config = dict(
    mlp_ratio=4,
    residual_init='none',
    one_sided=False,
)
Rows from block 5 of a small self-supervised image encoder, named by matrix and row number. Rows with one number belong to one neuron. Each number is 200 + 30 x the weight over its row's rms, rounded and kept within 0 to 999. All counts start at 0.
After each neuron's rows are labels from the 100 images, of 14976, where the neuron reaches its highest value: "strongest on" is what is common among them. Only what is clearly more common there than usual is listed. The data: dashed paths with two dots that lie on the same path or on different ones.
# fc1: MLP up (model.blocks.5.mlp.fc1.weight, 640x160), inputs 0-79
# fc2: MLP down (model.blocks.5.mlp.fc2.weight, 160x640, transposed), outputs 0-79

fc1.566,231,171,190,165,217,203,199,215,170,228,165,242,223,210,187,234,212,232,218,176,177,287,184,207,161,143,219,204,176,160,203,234,196,173,181,226,245,188,177,204,200,206,220,203,206,210,238,259,206,226,196,107,216,231,160,122,208,217,242,240,254,198,191,188,217,246,217,195,125,166,185,225,203,235,236,160,226,229,213,226
fc2.566,199,231,212,246,236,164,201,187,207,181,213,196,230,214,147,187,198,181,170,229,227,239,194,207,167,200,173,189,193,203,207,133,257,185,209,184,172,189,209,196,221,218,207,191,179,196,181,201,128,149,203,249,194,153,244,187,186,200,230,206,205,218,302,180,178,219,180,194,229,192,250,207,166,230,201,268,162,238,164,187
strongest on: long paths

fc1.269,186,195,200,196,228,201,208,159,193,203,202,182,220,174,197,210,123,219,153,167,167,239,198,181,191,179,189,112,195,165,202,187,170,244,218,244,237,207,223,198,208,175,233,206,246,201,177,170,111,208,242,206,213,209,218,205,193,207,179,210,209,194,217,238,221,225,188,221,156,171,156,189,217,242,136,178,197,257,184,277
fc2.269,197,161,158,246,142,245,206,211,211,199,205,229,206,213,214,192,207,215,206,246,231,185,231,217,171,270,209,257,171,208,171,204,203,183,204,170,225,227,162,198,257,236,212,220,178,215,234,156,191,149,228,137,217,201,309,152,211,180,141,211,197,201,215,232,231,189,138,181,201,214,180,175,192,169,209,179,237,196,180,182
strongest on: many distractors

fc1.225,234,199,180,168,189,147,144,203,171,184,192,167,142,217,215,161,224,189,171,153,245,263,204,222,199,187,246,184,218,200,244,183,197,218,242,169,250,254,255,214,237,200,193,216,204,189,197,176,149,209,208,252,174,149,197,175,196,196,161,137,251,208,211,208,189,204,190,159,251,182,220,222,273,200,145,211,193,216,202,209
fc2.225,203,238,221,210,186,173,169,207,226,189,174,208,179,170,188,258,229,239,171,197,236,152,202,191,228,244,189,177,151,144,180,179,221,202,238,162,229,215,241,192,206,174,216,215,199,228,211,214,161,118,219,219,159,234,223,182,238,176,200,194,186,200,146,209,241,137,224,221,216,196,238,227,202,208,182,160,252,240,214,136
strongest on: long paths

fc1.63,240,213,235,167,277,152,219,176,183,173,232,204,179,214,198,199,171,203,147,188,185,173,187,200,183,185,196,198,136,209,197,180,199,209,213,153,219,205,209,185,211,204,209,268,175,176,228,258,143,236,274,212,230,239,218,253,203,219,230,150,170,229,210,247,190,257,189,207,111,234,148,184,223,164,179,172,201,239,242,164
fc2.63,182,202,178,161,187,173,185,205,169,209,219,209,186,201,169,215,240,165,184,207,213,192,206,194,181,152,218,219,243,157,246,233,146,171,190,218,209,209,194,211,193,240,211,174,197,208,238,168,212,162,222,159,232,155,242,226,175,216,175,234,252,196,198,176,180,196,174,248,223,185,148,205,208,209,168,256,225,210,153,203
strongest on: long paths

fc1.157,124,236,188,149,235,176,191,290,199,217,141,216,100,187,159,241,176,155,226,187,187,207,151,180,162,115,203,147,174,182,189,167,177,201,177,196,167,159,180,174,156,179,178,246,220,210,204,250,155,202,195,167,236,208,156,156,239,218,240,178,208,191,215,190,197,241,209,233,236,169,171,187,169,214,161,203,192,204,176,220
fc2.157,240,197,182,224,207,189,219,134,137,201,217,221,204,215,142,209,202,231,184,216,218,199,165,235,176,171,191,174,181,187,204,203,244,183,161,208,240,238,227,226,214,173,197,198,148,179,198,214,197,162,217,152,206,214,225,211,206,234,197,236,260,223,193,223,170,210,214,174,217,172,211,143,262,160,229,204,230,222,216,218
strongest on: long paths

fc1.473,186,150,178,190,161,235,226,238,173,167,182,155,256,186,242,178,178,197,226,156,210,215,202,252,218,158,219,210,205,194,154,205,229,214,197,208,207,118,181,174,185,188,199,202,144,203,169,131,188,145,217,230,156,159,174,193,161,192,176,242,162,196,228,207,187,186,174,198,192,207,193,205,180,174,166,213,192,171,165,256
fc2.473,188,209,204,216,192,245,154,201,168,199,163,241,193,150,186,226,145,184,217,195,217,185,236,186,200,228,203,218,205,159,221,162,179,214,221,198,183,198,189,155,227,230,188,240,216,218,184,237,227,165,227,174,180,183,239,210,177,178,201,213,216,204,131,212,166,184,184,222,195,172,191,209,229,188,198,211,242,231,147,210
strongest on: short paths

fc1.463,159,246,187,202,189,153,240,147,161,181,176,178,192,164,183,148,221,184,201,204,171,189,217,181,120,153,179,175,182,197,187,196,192,235,185,206,181,200,197,200,198,187,193,163,185,181,217,169,117,163,206,204,145,183,166,182,190,211,162,156,161,211,209,187,170,157,154,183,220,231,191,199,210,147,176,211,214,218,153,212
fc2.463,199,171,151,206,198,212,193,252,221,237,147,258,187,171,194,195,235,190,190,230,186,198,207,211,221,179,224,173,220,240,181,161,251,198,164,246,198,179,187,212,211,201,254,220,218,234,209,215,181,214,226,184,127,225,162,205,256,161,179,177,157,183,136,236,209,199,164,186,216,176,164,229,168,198,174,205,218,180,209,159
strongest on: many distractors

fc1.382,159,153,182,202,188,151,210,201,191,199,227,155,149,187,172,248,162,194,212,217,211,200,204,188,210,273,205,190,209,224,192,214,165,165,257,203,243,229,144,192,205,197,205,229,192,214,174,206,198,208,213,218,211,205,195,155,209,242,199,205,169,209,166,279,212,243,211,206,235,173,173,161,228,194,164,189,182,219,205,174
fc2.382,203,197,186,204,152,233,213,210,144,212,160,216,192,161,177,191,225,214,203,256,222,236,218,205,220,223,166,255,195,177,199,205,209,221,218,224,186,223,218,233,204,224,219,183,206,245,205,204,142,180,159,191,171,210,276,178,198,216,241,184,183,227,144,196,198,244,217,210,243,203,214,249,190,220,192,156,181,210,218,165
strongest on: many distractors

fc1.137,178,266,194,190,265,193,202,218,225,210,221,265,267,220,192,228,203,240,168,211,152,193,162,164,226,213,208,213,178,194,168,159,163,261,221,187,199,230,259,200,207,196,179,215,251,209,177,211,201,194,254,245,241,215,186,240,171,194,223,170,204,153,147,180,223,241,148,151,202,157,178,196,200,196,170,237,202,279,215,185
fc2.137,211,175,198,245,157,162,177,158,192,186,163,175,179,215,223,209,198,176,188,154,216,140,215,232,177,221,190,210,222,216,211,229,171,127,231,196,166,192,146,198,233,206,196,239,167,207,237,165,195,182,185,139,197,236,227,202,248,255,206,190,188,247,207,230,179,184,225,233,150,191,188,169,202,218,195,217,154,205,214,197
strongest on: long paths

fc1.408,234,200,189,214,206,183,211,209,152,176,146,236,179,186,177,213,210,212,186,144,196,268,157,195,188,179,224,158,171,137,219,183,219,179,207,263,232,213,181,155,194,180,237,254,201,211,202,261,229,224,173,144,206,200,181,163,225,224,208,240,235,204,191,186,220,259,234,185,158,153,169,215,206,237,221,187,251,157,192,251
fc2.408,193,215,175,195,224,237,191,177,236,194,252,183,240,201,196,171,188,211,162,230,207,216,200,181,180,216,180,213,215,216,192,151,254,161,210,177,166,189,206,213,273,205,167,133,196,203,196,204,137,166,190,241,177,160,238,170,179,206,264,176,210,231,263,159,155,219,172,218,231,191,250,187,173,237,224,246,166,258,183,169
strongest on: long paths

fc1.526,234,197,196,273,164,181,163,202,206,212,206,205,200,114,202,226,203,186,215,168,202,226,230,208,231,184,199,236,190,168,200,189,270,224,246,174,204,168,193,139,181,211,205,234,170,233,219,198,216,222,219,149,222,241,182,220,220,203,207,166,192,215,233,237,160,202,201,206,190,216,126,171,199,206,154,200,192,233,118,225
fc2.526,170,206,153,240,225,271,238,228,170,182,190,176,195,201,115,223,135,214,227,225,231,253,213,265,159,214,167,156,136,217,206,198,226,188,228,212,217,228,183,224,190,237,186,192,204,196,220,212,234,251,246,222,165,225,205,145,205,179,209,226,247,210,177,239,251,187,226,162,203,173,216,205,223,220,175,179,208,285,265,204
strongest on: many distractors

fc1.508,204,178,215,225,168,157,178,234,158,215,235,210,227,177,216,226,229,195,208,226,178,160,229,185,111,197,218,140,179,170,155,183,194,213,156,224,208,213,172,193,148,198,253,272,206,230,215,183,209,169,197,114,221,167,229,197,209,179,146,211,224,196,164,181,223,240,205,176,227,190,165,149,211,150,209,224,216,209,159,194
fc2.508,197,247,147,181,198,204,233,216,187,131,208,178,181,209,121,219,234,183,211,184,205,211,174,250,219,173,175,206,233,215,172,216,208,225,202,205,216,199,170,268,214,227,194,228,229,192,192,130,182,193,216,215,143,179,171,194,176,214,211,179,205,197,225,220,186,262,198,167,194,198,204,205,196,225,244,142,221,181,194,238
strongest on: many distractors

fc1.490,180,192,206,231,174,199,262,248,156,184,244,158,222,199,186,213,211,215,196,136,198,185,191,231,188,180,213,175,197,244,197,224,159,274,209,224,183,249,225,255,193,152,181,244,242,186,176,177,142,179,208,211,199,220,255,201,226,187,166,210,172,150,187,234,132,226,173,227,238,181,150,200,154,247,151,254,247,206,178,214
fc2.490,230,246,211,168,205,253,219,213,203,247,165,226,187,224,185,251,178,209,219,230,195,192,230,180,163,198,206,252,204,199,221,227,261,173,178,229,234,170,151,240,231,189,183,264,138,186,174,168,203,208,233,193,196,193,174,207,200,157,234,213,204,143,241,225,221,218,201,241,177,196,188,221,217,188,205,237,202,217,173,183
strongest on: many distractors

fc1.419,202,177,212,210,205,199,257,154,202,158,215,220,196,215,152,211,202,198,208,149,207,228,203,230,193,211,216,204,197,263,233,232,232,212,170,200,222,214,171,179,174,209,159,178,216,208,221,189,211,212,210,214,130,180,240,154,206,199,185,154,184,195,191,240,193,162,209,210,227,224,201,162,210,209,125,271,214,180,181,217
fc2.419,225,179,220,217,243,216,254,216,202,182,165,174,185,162,166,204,186,169,211,170,223,194,159,167,238,173,207,253,232,211,215,156,193,238,167,147,206,226,131,224,234,236,166,201,203,236,193,212,144,179,159,171,201,209,239,147,193,177,133,175,148,194,157,236,159,223,258,162,248,163,228,178,194,180,183,227,246,170,227,229
strongest on: short paths

fc1.397,195,256,224,165,222,213,184,190,132,219,194,173,189,193,231,179,221,192,254,164,214,173,182,200,173,214,237,195,215,245,143,195,194,213,203,198,249,180,207,220,232,260,251,187,214,195,237,240,226,221,237,212,144,206,237,163,240,148,162,212,220,219,237,206,192,199,216,220,143,169,150,170,252,192,187,224,199,179,258,166
fc2.397,232,202,240,221,234,190,198,159,259,237,194,253,190,181,195,190,193,180,223,276,209,243,188,204,197,175,229,175,199,173,190,228,229,203,198,236,194,226,148,248,229,274,252,205,221,243,182,180,185,196,252,204,166,163,199,184,202,194,186,207,194,151,142,204,212,222,202,204,244,214,182,239,200,229,191,193,237,214,192,113
strongest on: long paths

fc1.156,240,158,199,192,218,140,231,170,228,250,188,174,187,188,113,226,191,197,158,221,218,231,192,226,181,248,186,235,195,228,167,178,221,188,188,244,236,150,211,185,191,232,182,206,137,127,207,155,197,184,194,206,170,194,161,203,202,155,207,210,202,215,189,196,230,230,246,167,166,162,164,204,163,183,257,183,224,154,190,212
fc2.156,199,204,225,217,218,225,180,148,223,216,192,250,165,188,222,223,218,230,190,241,262,154,191,206,189,182,167,224,240,199,199,215,214,145,209,232,171,234,180,214,240,203,176,146,200,213,226,216,192,164,188,204,243,197,279,186,233,242,235,216,231,154,245,181,210,162,208,125,204,236,243,181,236,180,175,239,168,223,164,153
strongest on: many distractors

fc1.262,203,236,178,207,199,186,187,132,238,231,227,261,259,218,237,199,224,217,213,245,201,178,192,142,183,223,219,185,191,176,240,203,236,220,177,193,211,215,211,214,169,246,157,180,216,187,197,154,181,184,222,284,227,214,181,202,140,225,232,190,225,216,227,173,154,259,199,137,230,174,157,191,181,184,190,227,204,187,216,201
fc2.262,179,214,204,184,210,189,147,164,203,186,231,159,179,244,199,191,226,180,195,136,199,190,194,215,212,213,147,192,234,228,203,238,206,147,198,166,153,211,197,230,193,127,202,192,154,135,222,187,206,259,133,166,171,148,202,217,216,236,256,216,226,217,193,204,207,171,171,207,153,207,256,174,191,194,217,210,171,133,200,189
strongest on: many distractors

fc1.133,173,206,240,217,186,218,207,196,205,147,235,247,226,201,158,186,234,180,234,154,224,228,215,206,208,205,206,213,195,291,209,243,217,193,208,140,183,225,190,186,207,202,209,182,263,242,221,182,228,205,212,210,178,205,246,161,203,216,158,176,208,188,211,205,202,163,201,197,256,238,211,156,200,170,182,246,216,221,199,207
fc2.133,226,221,208,203,219,230,235,156,205,150,220,213,191,165,192,212,188,164,170,199,218,174,164,171,230,162,160,230,230,242,184,154,201,222,155,195,171,252,168,194,180,243,196,209,208,240,209,193,176,135,134,255,253,182,219,174,182,176,126,167,172,186,196,287,187,192,211,234,235,186,278,147,208,185,203,219,208,176,198,224
strongest on: short paths

fc1.36,223,219,191,196,162,195,205,180,224,220,185,200,262,225,260,206,147,178,179,192,225,188,237,121,177,202,191,201,220,201,205,217,246,177,164,158,195,200,192,199,156,192,185,216,205,168,208,180,171,210,161,230,195,218,230,245,197,284,233,267,152,218,222,231,202,174,191,160,213,200,171,171,210,190,241,180,178,192,238,190
fc2.36,175,209,220,250,202,223,163,183,230,173,232,171,177,210,199,209,207,231,222,163,204,165,207,166,191,244,167,179,194,206,241,248,189,199,185,192,188,250,208,170,211,162,162,214,170,211,195,240,243,218,129,239,154,216,222,225,207,222,193,185,186,176,222,216,228,193,223,185,177,211,201,194,205,177,216,226,183,147,178,180
strongest on: short paths

fc1.333,181,239,103,187,157,213,163,196,180,214,204,214,167,226,224,178,186,131,253,169,174,188,208,137,173,190,191,235,198,142,191,150,193,214,193,250,277,162,187,175,153,191,240,248,211,224,152,196,187,240,249,205,182,187,196,155,211,185,220,208,212,196,224,211,191,223,158,209,261,212,207,171,197,165,228,226,193,190,209,218
fc2.333,243,217,195,216,218,232,234,150,249,185,202,221,205,187,181,203,154,225,184,288,203,174,176,263,216,145,213,229,163,192,216,177,143,217,188,201,218,231,183,171,224,179,221,238,140,230,180,191,168,226,198,178,233,268,240,218,193,219,164,229,234,185,184,194,197,190,228,195,186,188,222,202,167,179,206,180,246,260,222,154
strongest on: short paths

fc1.203,211,217,206,167,186,204,256,199,129,175,185,181,241,156,195,213,159,205,173,196,226,182,218,216,214,219,218,188,174,179,201,270,229,154,167,184,181,188,170,195,193,176,201,197,278,156,166,200,210,165,198,197,198,215,181,216,165,136,168,151,170,213,175,247,176,181,201,204,232,166,235,181,242,197,192,227,166,230,244,220
fc2.203,178,196,203,185,182,219,205,239,222,233,130,197,236,205,169,213,185,199,220,217,194,214,168,219,173,199,147,258,286,221,216,179,206,215,162,195,239,186,205,255,194,211,217,247,207,219,229,220,152,201,244,131,146,222,223,229,235,193,210,145,204,219,183,209,208,252,251,202,212,175,191,208,114,168,179,165,182,249,171,158
strongest on: many distractors

fc1.187,240,173,154,248,198,129,189,160,205,250,189,281,138,213,206,216,230,213,190,200,235,183,232,212,211,205,140,187,189,216,169,193,218,228,184,228,179,218,202,251,206,217,157,187,160,211,201,135,208,185,258,227,226,180,146,220,241,160,189,213,215,247,169,215,188,234,216,202,212,163,160,175,232,164,187,240,240,163,186,195
fc2.187,200,222,164,251,176,216,158,168,192,208,169,236,230,212,179,204,272,231,209,197,232,201,231,200,198,229,203,175,196,177,194,251,172,150,193,164,171,196,191,226,256,158,182,181,175,187,180,230,248,250,136,201,180,222,257,147,199,207,199,193,215,216,164,208,190,167,266,176,220,200,221,94,193,230,212,220,241,251,207,220
strongest on: many distractors; long paths

fc1.160,175,141,197,180,186,145,181,227,182,228,188,224,181,167,153,218,184,182,165,202,260,271,173,194,164,199,203,140,207,217,187,162,175,206,210,195,199,205,217,134,169,148,207,218,204,240,204,158,206,266,191,122,253,228,180,165,182,201,177,212,188,242,211,216,213,238,264,205,222,186,225,153,207,189,174,209,186,188,186,212
fc2.160,169,208,176,219,216,227,254,162,197,189,160,224,141,204,151,186,231,207,170,205,207,211,188,139,231,223,166,216,173,190,223,184,236,198,178,208,229,197,202,227,209,203,188,176,230,243,194,182,173,182,218,180,191,250,201,193,197,217,173,237,275,180,216,192,170,208,249,164,199,190,163,224,201,225,194,201,192,292,219,193
strongest on: many distractors

fc1.138,226,224,153,172,218,197,213,228,196,216,207,155,177,197,150,172,150,192,154,266,237,205,160,244,250,136,202,181,182,196,184,162,252,190,195,234,229,208,224,172,175,162,233,244,177,222,226,222,186,197,206,237,215,225,133,211,168,175,244,222,183,178,216,170,180,211,268,210,129,232,194,191,207,234,169,213,197,174,185,187
fc2.138,175,205,160,211,194,209,214,138,250,207,205,217,204,147,161,186,215,187,172,213,250,198,155,262,167,193,225,147,191,245,192,191,200,225,184,217,223,260,182,257,201,213,193,176,256,221,204,226,148,161,198,219,208,224,208,189,237,195,197,241,224,179,177,193,226,216,288,173,182,205,184,179,250,202,186,186,198,291,249,174
strongest on: long paths

fc1.221,226,208,201,189,241,153,208,237,184,199,240,222,166,126,185,259,146,195,179,175,241,167,156,234,196,199,212,184,171,198,196,163,205,164,229,216,257,212,207,200,218,226,213,209,185,225,175,250,221,174,172,147,225,237,207,186,221,182,246,221,202,209,204,211,203,216,270,190,129,188,213,183,242,228,219,176,202,189,187,262
fc2.221,239,198,180,163,254,190,227,137,210,135,185,218,211,195,189,185,210,186,179,197,183,219,251,218,196,262,252,187,212,198,152,209,258,175,254,238,243,185,222,178,241,260,178,189,172,190,200,169,185,179,201,260,207,165,194,210,232,207,218,204,223,207,260,190,171,191,184,246,209,200,230,226,170,274,169,165,217,241,185,186
strongest on: many distractors; long paths

fc1.445,166,154,222,120,173,229,231,225,247,155,149,216,198,198,190,188,200,186,222,183,213,252,195,145,186,180,138,128,182,164,234,186,171,213,187,154,205,222,178,161,166,205,253,162,213,258,169,186,168,230,175,234,191,204,202,222,146,170,160,202,163,221,186,193,228,206,156,199,196,234,199,219,198,180,207,198,228,167,264,240
fc2.445,200,195,156,187,177,224,232,150,212,206,158,233,248,179,161,253,223,208,174,197,204,219,212,200,219,193,258,232,153,187,236,192,265,169,210,210,162,198,189,227,201,202,212,166,212,178,237,196,244,212,181,228,208,240,192,172,176,230,181,185,214,222,142,157,205,234,236,209,157,224,215,227,253,210,224,222,251,221,187,183
strongest on: short paths

fc1.229,190,190,196,183,177,207,187,173,185,142,175,191,222,126,141,157,199,178,174,162,215,261,204,192,187,262,218,201,183,191,217,234,186,200,227,217,145,195,112,183,195,278,178,203,167,228,221,179,224,174,211,242,200,188,218,190,154,175,193,195,174,173,216,186,205,188,211,200,217,235,214,208,162,228,156,215,199,246,169,173
fc2.229,212,252,160,192,244,246,191,215,178,189,198,229,208,190,213,244,178,224,226,196,203,173,174,206,221,180,255,205,230,190,226,190,174,233,231,209,212,188,157,191,187,170,225,191,186,194,236,163,231,204,259,180,125,205,159,216,171,203,131,210,198,211,142,187,172,220,138,177,195,224,182,236,246,187,241,197,206,238,185,152
strongest on: short paths

fc1.145,201,205,187,216,242,233,248,240,146,199,178,208,155,162,197,224,181,217,167,201,188,181,194,239,238,105,187,147,180,175,156,215,242,208,226,190,198,254,226,196,181,195,168,197,211,176,153,227,213,221,142,206,163,198,204,164,176,167,196,212,206,152,191,191,254,240,182,196,187,136,192,184,218,226,184,201,198,213,189,147
fc2.145,240,199,173,256,174,161,169,157,189,230,258,154,208,204,194,184,183,247,213,213,178,148,222,198,192,214,208,224,184,173,206,234,239,167,261,217,210,190,229,139,164,185,165,224,229,146,157,162,196,190,204,195,201,257,202,229,236,214,197,196,242,239,207,172,225,215,214,227,180,220,213,226,180,218,194,187,185,209,192,189
strongest on: many distractors

fc1.115,200,204,200,208,235,174,187,219,193,231,201,221,212,187,151,154,190,168,218,210,223,162,229,157,182,165,242,188,129,173,177,171,177,191,203,218,215,254,180,192,235,169,284,268,214,206,240,173,197,147,224,162,209,182,156,167,193,172,187,256,164,191,218,180,215,181,178,203,164,177,211,162,201,206,211,201,208,201,190,162
fc2.115,228,192,168,188,193,228,215,184,198,222,171,242,175,167,148,239,212,173,197,225,169,222,185,222,192,193,191,190,193,189,211,200,230,219,240,163,224,184,177,247,186,250,156,177,224,250,200,195,124,170,221,198,176,206,232,202,212,176,179,228,212,212,162,229,203,246,231,131,225,204,184,221,196,202,212,166,215,254,220,190
strongest on: long paths

fc1.340,209,167,196,214,174,186,185,212,200,209,188,204,164,172,220,207,217,230,200,188,205,133,210,166,221,177,203,181,128,287,170,180,212,194,164,136,200,220,220,165,207,178,194,220,179,175,180,198,148,226,197,200,219,217,234,198,195,223,287,155,217,219,201,230,190,175,232,144,207,216,135,180,193,186,194,185,174,255,207,225
fc2.340,205,177,246,209,197,208,203,217,188,217,176,247,181,133,123,225,191,211,196,219,178,180,185,226,198,193,184,207,220,208,161,210,218,212,221,233,205,188,239,253,241,212,171,207,189,240,216,222,173,211,225,199,217,205,294,188,234,170,189,220,189,194,166,174,190,187,206,195,255,203,216,225,167,149,232,168,230,247,177,208
strongest on: many distractors

fc1.550,189,212,207,252,230,189,201,209,189,210,223,139,267,210,179,219,197,203,209,152,215,248,208,187,158,198,165,234,146,262,214,203,216,167,246,271,196,187,207,241,160,146,227,200,225,223,245,166,219,203,244,221,216,211,229,201,190,233,257,188,233,164,260,189,167,176,179,203,241,191,200,205,184,210,212,191,265,223,227,242
fc2.550,175,202,182,253,222,252,257,194,237,213,192,216,256,183,162,215,167,232,228,181,215,249,162,236,162,197,238,269,192,180,174,165,250,236,236,216,214,228,135,221,196,233,214,175,172,226,210,170,178,209,180,175,189,214,254,164,185,192,237,210,227,187,180,170,225,189,242,166,236,229,176,184,181,212,176,218,215,265,211,209
strongest on: many distractors

fc1.286,188,213,218,193,212,248,200,177,184,123,239,227,233,170,149,158,198,186,227,163,214,259,228,162,222,196,198,204,193,237,244,209,243,196,207,185,212,190,165,169,146,168,174,210,204,221,213,167,250,200,209,268,165,191,184,176,167,192,216,232,190,219,195,194,213,253,202,191,240,258,218,205,261,219,188,220,251,219,170,200
fc2.286,139,151,223,244,205,205,193,182,234,199,190,205,219,185,207,211,222,212,175,189,251,155,146,239,213,189,183,237,206,157,178,200,178,215,183,207,213,185,162,205,207,248,162,243,209,188,241,178,212,172,213,165,205,189,176,160,187,176,173,188,175,222,159,218,184,222,217,190,150,184,259,191,227,175,172,188,237,199,184,194
strongest on: short paths

fc1.527,229,180,175,198,277,162,202,205,231,231,202,222,169,206,192,181,238,174,199,210,190,249,199,196,199,209,192,107,189,198,170,145,194,211,228,201,206,198,138,236,233,175,193,194,227,163,189,197,203,174,224,189,203,194,149,196,189,200,219,196,196,205,193,168,192,240,269,203,203,163,139,191,244,216,168,218,188,234,247,213
fc2.527,136,174,172,221,137,246,197,192,216,221,195,260,180,198,196,186,226,238,238,188,179,192,178,255,241,222,184,197,213,189,188,257,162,214,200,236,234,288,192,244,165,225,224,157,204,188,243,176,199,130,215,155,248,212,228,193,211,221,184,196,211,207,206,189,227,173,176,175,222,236,192,173,248,216,179,187,233,230,197,158
strongest on: many distractors; long paths

fc1.38,154,205,234,200,205,212,217,221,166,148,198,168,221,228,211,164,199,169,184,135,269,187,227,173,227,271,201,230,215,141,189,224,208,244,164,281,202,218,177,213,151,197,199,173,162,222,196,154,224,175,211,231,174,196,238,199,187,166,164,261,192,191,166,213,183,152,201,228,207,211,217,193,173,210,195,236,233,192,176,203
fc2.38,170,228,183,186,210,187,182,203,164,190,184,249,194,169,171,225,193,182,216,202,219,217,163,252,236,160,189,169,230,183,216,207,191,212,174,209,204,219,178,228,225,197,215,179,194,229,243,128,207,142,271,191,198,213,190,195,204,232,156,155,192,200,203,229,198,243,164,169,174,240,175,218,200,171,234,196,181,214,181,178
strongest on: short paths

fc1.399,255,156,161,164,208,261,218,193,195,151,217,193,242,196,194,170,244,210,164,200,228,210,240,226,204,200,171,171,154,207,243,233,234,191,205,210,162,239,199,213,181,190,198,173,205,181,230,240,216,235,210,181,191,233,204,202,233,202,212,162,185,196,200,214,176,186,120,202,165,205,173,204,199,230,178,214,232,186,223,240
fc2.399,161,271,211,238,234,248,207,204,213,165,180,207,229,184,144,231,203,182,180,289,228,220,137,225,208,195,216,172,244,186,172,186,191,236,171,202,175,176,217,231,211,178,183,186,153,256,217,162,208,208,181,204,187,204,229,178,178,167,147,189,227,232,186,241,205,198,266,164,194,165,211,279,190,204,201,160,187,230,202,169
strongest on: many distractors

fc1.375,178,204,243,202,185,196,223,183,243,165,189,201,181,184,202,182,146,173,211,142,212,212,241,190,194,229,182,240,205,230,184,220,214,212,165,134,176,232,190,229,227,195,215,177,176,147,227,190,201,183,208,166,203,239,262,213,206,220,168,147,199,193,173,279,207,151,166,206,228,230,186,166,226,140,168,214,222,189,202,209
fc2.375,233,184,208,192,184,295,226,228,211,147,182,196,234,182,188,217,188,150,259,200,171,176,162,142,233,214,164,178,207,262,233,197,197,167,142,154,219,275,136,161,193,232,173,159,207,221,196,214,162,182,180,208,194,203,256,173,174,188,155,172,165,209,224,257,207,196,222,238,235,186,225,134,239,198,194,212,185,184,224,213
strongest on: short paths

fc1.84,199,248,194,214,229,196,250,186,178,203,206,252,173,195,165,196,123,192,206,191,188,168,215,162,163,214,191,154,208,187,228,192,214,211,141,232,219,205,222,236,141,232,163,270,205,242,258,196,202,245,221,194,174,191,222,217,153,141,178,214,199,202,205,185,232,213,203,204,220,142,195,174,172,225,206,210,190,194,182,194
fc2.84,214,197,209,207,209,218,191,122,223,219,201,256,210,194,184,184,214,161,198,281,212,232,208,199,191,121,173,212,204,201,163,162,179,240,240,192,164,240,148,180,207,226,242,167,230,200,179,171,183,165,205,202,189,211,176,230,229,194,192,171,211,166,220,158,213,218,230,240,194,291,142,222,204,156,191,154,231,190,246,239
strongest on: many distractors; long paths

fc1.579,203,240,149,201,190,195,219,189,134,154,223,171,225,176,248,223,209,183,174,220,241,243,242,240,202,234,155,255,192,225,185,202,222,151,199,184,194,222,200,200,196,225,273,190,215,149,212,171,226,187,179,199,195,159,227,167,208,204,163,209,191,200,191,177,163,147,210,239,175,161,222,212,188,208,180,167,185,222,184,157
fc2.579,229,210,168,189,196,186,165,244,134,217,141,226,235,202,172,189,181,230,204,188,176,172,176,182,180,131,227,170,235,153,210,193,246,222,186,231,196,231,243,223,194,258,161,258,202,233,225,184,144,201,227,167,168,173,231,142,204,129,146,219,211,228,169,228,176,242,211,223,232,227,202,204,176,130,175,214,157,164,201,191
strongest on: long paths